From a checkpoint of a small image classifier: widths [64, 128, 256], 203450 training examples.
Rows from block 3 of a small image classifier, named by matrix and row number. Rows with one number belong to one neuron. Each number is 128 + 32 x the weight over its row's rms, rounded and kept within 0 to 255. All counts start at 0. Numbers have three digits each.
After each neuron's rows are labels from the 100 images, of 14848, where the neuron reaches its highest value: "responds to" is what is common among them. Only what is clearly more common there than usual is listed. The data: cartoon faces. In brackets: how many of the 100.
# fc1: MLP up (model.blocks.3.mlp.fc1.weight, 512x128), inputs 64-127
# fc2: MLP down (model.blocks.3.mlp.fc2.weight, 128x512, transposed), outputs 64-127

fc1.91:118136150173129124155141179129073137172129136107085102121116148118135133196141124166111123094110177184162152109107091101116181168178044111080171140098179110159113112084066138151159160128170103
fc2.91:111118168139098112098075097075136111093143073158139182131113130150116123161073137140151120129130129090128097064122104146135142139124076165123071121122065106071084155114160077095178123095172085
responds to: spiky hair (60)

fc1.209:146113163136156153126121154092101099163119154147071128177130095096095130140089103089103108156116092102107149101097139161123157133162125131108136128146160154104135121063122080115150112128131163
fc2.209:113117086128086165107145132107104104109079156175147121122136111170153117056121135104157149102149138139082139109058116102113106143098104187120110005148087139143134115159143115180185064149113155
responds to: smiling (81)

fc1.121:134089133155107164064094079151094094126164145141172164156163101173114108155111168214131113078144147041114107123152148120153116147108147154068121133123111130173084074141177130123184166089124108
fc2.121:171152111123157099132095133108141111129145086126176134136171158122150104152107108075161171109076079177125143130143185124061142100123183156137084124139151069175120150123123100107141181135092106
responds to: spiky hair (48)

fc1.450:114142087144108154116101092104127077156094098109124105104100171108162180146123132131117098146155142070183101133163099141148112202179214138108160112098140152165106080120088102194120141092133172
fc2.450:163173142144117103125094143078172147108202122145200100096075116067105177142118126057076092120158151106103113049139075143209062108118103137102148115132113086113164153159112094118120137136133136
responds to: smiling (60); winking (35)

fc1.349:103084113121179139129079112108169111070132188086098110151158142138175103087095112150129102088129120101115091153108207142103135153138108100116116099121177085105117107162166127165107139127125093
fc2.349:152130113174123170115090181139070123048115131114145118177169140105090091123108170160104138125174161130131167078058140120131077140106201119154141175104094090125128157145144180139152105130112122
responds to: spiky hair (40)

fc1.145:123151174138141169133186095127099126120100139116085172127171086092120134157090115141130140123125128113091129137079107140088166134190150110141107171108180153101141134142198142174149141088092151
fc2.145:126183088143178086118163081178134170114138149116111132134143155164191096063120107106126121036052131137160090149162131113125151123108152156123161127135127147129096114170130122118169164074123127
responds to: sleepy (37); winking (35)

fc1.321:148177086123168185131163129070130175157119110139166170134107157097142135188144120142105122112155125123127110103156191122102137151100060179107094118120165097085129118137087089117153128119121176
fc2.321:121103105176122168100111101120139123091141160128064122123116142180176092149162131090124127183105138100066111093070085054066145133107114093110094154087160068143116164104129167138091132130141144
responds to: hat: no hat (92); curly hair (72)

fc1.269:106153141184139133169154108194098162102117178098075144173103193139101110108135069129137166077118138134168124140136120135154127171139169097109191138150115072128117117146119095109174150079154070
fc2.269:165143111164134151116119204152148122175097146073146171130111121131133077170102152127118180138154113145175178122163163119158122058138212110179095186079121076081113124101153162130071160118192143
responds to: neutral (34)

fc1.71:107097122110174148173101132200195122132167147167173148164139177119110087109090126119160117111136096084130144084103131092139083183173164162152122113117084146126144101139130133077143109150080091
fc2.71:191139112119106113115137111066123150139150117111140166185124139160117140111085111087155142196140123154148091204123147114152101109109069116127180123173147154156171117138085161123161146134092072
responds to: neutral (45); smiling (37)

fc1.39:117116145135157149102137040147142112181145149125145104158054157109121171085113138236155154190098112153166162095157205104119072099073093145124114103135156129141110152116089098125136128078149088
fc2.39:144053144138137147109107157161155172153092088123144170125138106142176094156107132100126085136167085097118169077113119142074190090115142118118077119122131101095154126139066158108139157131123095
responds to: spiky hair (48)

fc1.313:098104115137109178171039088143108131178084116100125112167172099138099133130137101113101159122121134122156170087121134112139162205118106156113082056171137099168114113119114060139117163090120153
fc2.313:138104101147072094169097077117155125134150145146135163138124081123099203088119105115144135149146164138109106162153121115134132134124160110142172167117167145164105119146127065137145124168104129
responds to: neutral (29)

fc1.167:098132095092144138069122121104093122202156090123218135129135107096171109185121122122128166112135106129066085100167100103166157188124116090068091120147127113126154118139123092136145142069128153
fc2.167:123121105206110182124103087145141110158103148148140152111123160139140159162173141126166157076141212130132110096082108107115130193100111080211149136118144114135167149124164150080128075159127142
responds to: hat: no hat (100); a bun (52)

fc1.318:135095116121126110101104124137134169182090123154222133143148120073189104144138163151115066105116157115157133106137199087116127154073129058131173068084187211151114130098106144090123128128141152
fc2.318:160133131107114076126130053136089161121173131171162118140116134138080146120072117166173077082099134128152140126141111126124203167138111137137158079128162129173149093141109175186138139156153135
responds to: winking (30)

fc1.205:077191083109141107132099122120113150069076115194183105145133140147120128078174124100120112127145038095135099148084127135154128140096108142146172105113177115132136089151080138142143116163138123
fc2.205:161143120166093093181165149081081084136135187120161135137102141121135129128044167090109152115141165135187130164095049144155118138157144116130147097140222130105110084172092103122105073058163101
responds to: a mohawk (45); a bun (31)

fc1.497:100113133073145119153156051065202142137092118165151142145100112131138159087136155100108145157143130120154137112143166123138096135062132178141163158105176120208177122071078104074128130081132118
fc2.497:168091152090149136171122104127129155132179134165102094139133120093136137120095107065117088138180102118127097084131165129120152157132080148100160121095105174010150081134085118088075162156152123
responds to: long hair (55)

fc1.170:111178176105123091109073071186127167171150105135172147202159125107098097134152173056094126162126106146095176115139110163104112109083113111074186112154142139185120122137139093167161095107155131
fc2.170:106099137125105144201168107156123184139094160138158155139123097092185112122131154084105197092088187079122134102132138193047106148101072108097176117116159136106093157138119140130098188121148116
responds to: a mohawk (36); bald (34)

fc1.162:127135079105168063107159127084193162133094150092164082155144057148204183106155116117116184150135072097185169143164070085074136103139115095079121144095163124145108118122163128147126087105125088
fc2.162:152093152122158114116098163107062115096164090155128173175167126134089149163123087101136156073147110164142081091150150088109117212130096107113111160126117146121112102110099205088145160045115161
responds to: hat: no hat (93); spiky hair (91)

fc1.8:140179124154121206139127147135156100134098120139176085130148127118201094076114120169107105155145136104087140156099187214129120119132118150156104092182155073077153089143145147105140108156170159
fc2.8:115130101138091155106121097139134079181151128146112196111114107126115120082185101126146148100117162126127170112161137235163187153111212124069120178117123111117170151097140127185095123099101117
responds to: smiling (67)

fc1.176:086126106142135114152055123100145112130151114149108110162089139156095115134094146136077104051106109160106131190103165095166096178125121164131186115101070155098140129205094151143133079119100078
fc2.176:184141085096107168089139082120087180131103134174083163187140115131180123122176104124160136046170175111134125132116121133153161148117150132119123157164145129142151117113107082168087161081175166
responds to: winking (66)

fc1.360:153182134123127144115141093124126115085155147100078146160111098186143133090091128133089129160164123103091107134102134167115186123161164131136143118104146147088094135083065081073091184130173077
fc2.360:120157202144162108129113116130045074103105187104143157088173146180128092169098116162090116134168119063079131129092099140148076121103088158103088162151142160141092062076137120124204179132091127
responds to: smiling (64)

fc1.174:102181124085095112153129156134113076126121176123118176159129079122142111174092156082129166097143100083107190139106122056194091119150153128135120143137078091098120148106098129143063142111086137
fc2.174:102130088080138076174103074176149127086168154170080128122108102126150150129139074064154093164100156107121111073115155110109111075101120073122128135182141086155172158112162108103105122135114125
responds to: neutral (41); bald (34)

fc1.44:185127074154113100107125163128138093096115111163100186097107138153126167149124096153155115127174087130175153156119173165202086110156122163118139098129164078125118092138147136036086123124062104
fc2.44:101150101175064118135150128143144145130170077123092173146061131098153163156180101098181128134162062114138144129120140158150072103085128132092182203115148144124172120144106143107181133142177098
responds to: neutral (69)

fc1.140:132192161127119174173104098062084107102091162103133131134146156099146140152200102145133122105121154173190170126108104095136096140080138166153128118183158090125110129177130101147096103156043094
fc2.140:142131118115096122145156138086124138159135132142088089133058125073109098131131136150094139123164106165199182109085094131139110154112121104132162147200163101097169072100127045092143149139145203
responds to: long hair (47)

fc1.62:131141105136157151121133130145119165047129066096121068082088086151148138202124106121104162094121112110178091063177112096146171133174138127104118114095103108121166117070134049136151183144112104
fc2.62:120114173074111106095107147100149133124103115117155089084120185145044110085177103162136139107140049085152129104185152177182061090090144090119105126100097125114107117147117127138159148131075112
responds to: neutral (40); long hair (39)

fc1.122:159151130115163157148155149114143094094084207075149159106124137148137142140131078125139116138116091100124101095143129152138066139126157135141128121096117166171127154113137087097115116129157093
fc2.122:107115159096152160097131152095128112051093067084153178121072136140105097134145086145130206151100090134102137160118091143078065123137172146151178091094135137114144119153115152122134154120112132
responds to: smiling (82)

fc1.203:130132109107152135144149128120119140058106142061114135114140118106143106173083095112108160097123202107160136077154163134128078105084149102084097107094165165110179153149146143127172167147128076
fc2.203:188132066155145136125151181100084157094086181169115123091129139131099160125123107081104123102121086132150075127130083097137102062132190180115148141117120109137066151157130125119142174168169177
responds to: spiky hair (35)

fc1.365:103147157101080169111157138180122150123081085127163087144141075137093160114132163127131087091153159138172127103140201148140092068095134110085119159137114153171116143100139140122167156117108172
fc2.365:184135106104099156178155169088165176108215103204116170084160172128150157151087047120141111078093110142137134126111100181119139173126080119160110102105121094134135196173092163116082097095151176
responds to: spiky hair (33)

fc1.330:191081138165165145155124079095140144115167121093122137077090118174107164115119171114160117073152054093133164116072156086086146114156168146150107068134155111148144099189139092136106115114114131
fc2.330:181133101136166192133142124137160095117119133117131096114106124124114160064103131140184077083109107121184111111139138161114146098119147200085155082151232194168103153080121119157138079108108105
responds to: smiling (54)

fc1.193:120129171077059126144177140185142142147093064143128128104149188136056174091174188161112177140119137089072160111113161157111156168066120165133107113074130109115130092118140141154191104120127143
fc2.193:152088095047184166104140209136111103171094173106142139101077137116191112127138104102115133093095103125101051134127126074144149143184117110084149122133115139130125088160141158085150112155115138
responds to: sleepy (36)

fc1.181:180133173203126074140139094115155194110128130122182149137095089125127130144087126095122111115139097127110162130123174154128138132135097080138139101144108130120114115132062143113160143141168111
fc2.181:145129114083136154176108133175112127151105154094130139154118148149103113177131124137120118141138121112126137124136124152075208063127109090159094164130108112229089089172131153114121112207131088
responds to: hat: no hat (99); bald (98)

fc1.108:106158200110176153146126091117122096130166074113157090175154088137117095130105091122070164159089126132116133162124144148162103152192135107124117089143160133115141154084160170104162162132102117
fc2.108:140139134113122118117105119101090165164142178067066107125096148090135100128132167158106120110114146121123151190140203056126154087145128153163162129137136125126091125136104128179099190099118087
responds to: sleepy (47)

fc1.282:127159160150117147124138094120116131163092123129113109114140065197152117117137111090130095166084142142161142126161107178132145161139109203121188137105183065193067112071123123102154083134067086
fc2.282:166130162090123040093153087102111182114124131100090179123121091122116088113160119095127094135149114146151109125092140139129118188119132090110117196083140149101116105152108135135124072133094216
responds to: sleepy (33)

fc1.155:155156159105073074117093094093142122120139147110063064151123164112119132135180143109109110134170128114073149117137172114152084149076183166134151183103108099179142152116105155154125126104202131
fc2.155:106070135103096086153127147089097198134109158116178065149092134101129159142129113140176131115111155140141124133118138156099118075093147101075195100059136104091110139129104105133117159101048129
responds to: long hair (44)

fc1.274:108144115153075146146115189161065154162126177137154096144130151147122140157102141164092053160129139127156143124119170145100095120173123108049091158100133102171130133114171160112180147068073099
fc2.274:099089161122106054118113115098120106125137114165095099104139133113154152104023159191110052122129148152144144125123096101100146156119131102034067149071116083154138115061136134110149138092085160
responds to: long hair (45); pointed hat (35)

fc1.123:152154199150130147147171066132151171130074155100131087210179167133093080131114138125123146126085138118120131029148096112096122145152155178085109131095166082122105104111152154132115141144083141
fc2.123:137137102158168131189121140170145164117133136136157131157193148129191135072133090174085139080084104178126128149135181134103140160140092158084138092124151184135136149123108088138117173081125083
responds to: sleepy (61); winking (29)

fc1.297:075116104181107147127093131163144122156147085139117129211159114116149108142114157137103085116128158080167179137117111116206152187136166103055066109166090115157128111146147141155141147081144124
fc2.297:108103117176060072135120124111148158113173169142163084116105144161184081148075159104100123145138128076145184152162160144128198150154140074137115176109127104099103131138064152085140138113184162
responds to: long hair (33); a bun (26)

fc1.264:025137152137107109145041133091152129112113203161105096105138108145141118141122128071112106073141114211186151151158179136147116132182093140145144101083093130099093118211141116101122162158138121
fc2.264:142085141097116085074151057128160163106082123170084126129114072095068110132162160118109108031127147150136149102113054180102167147159135090101116098155114144103115130122107129113128098149169161
responds to: winking (99)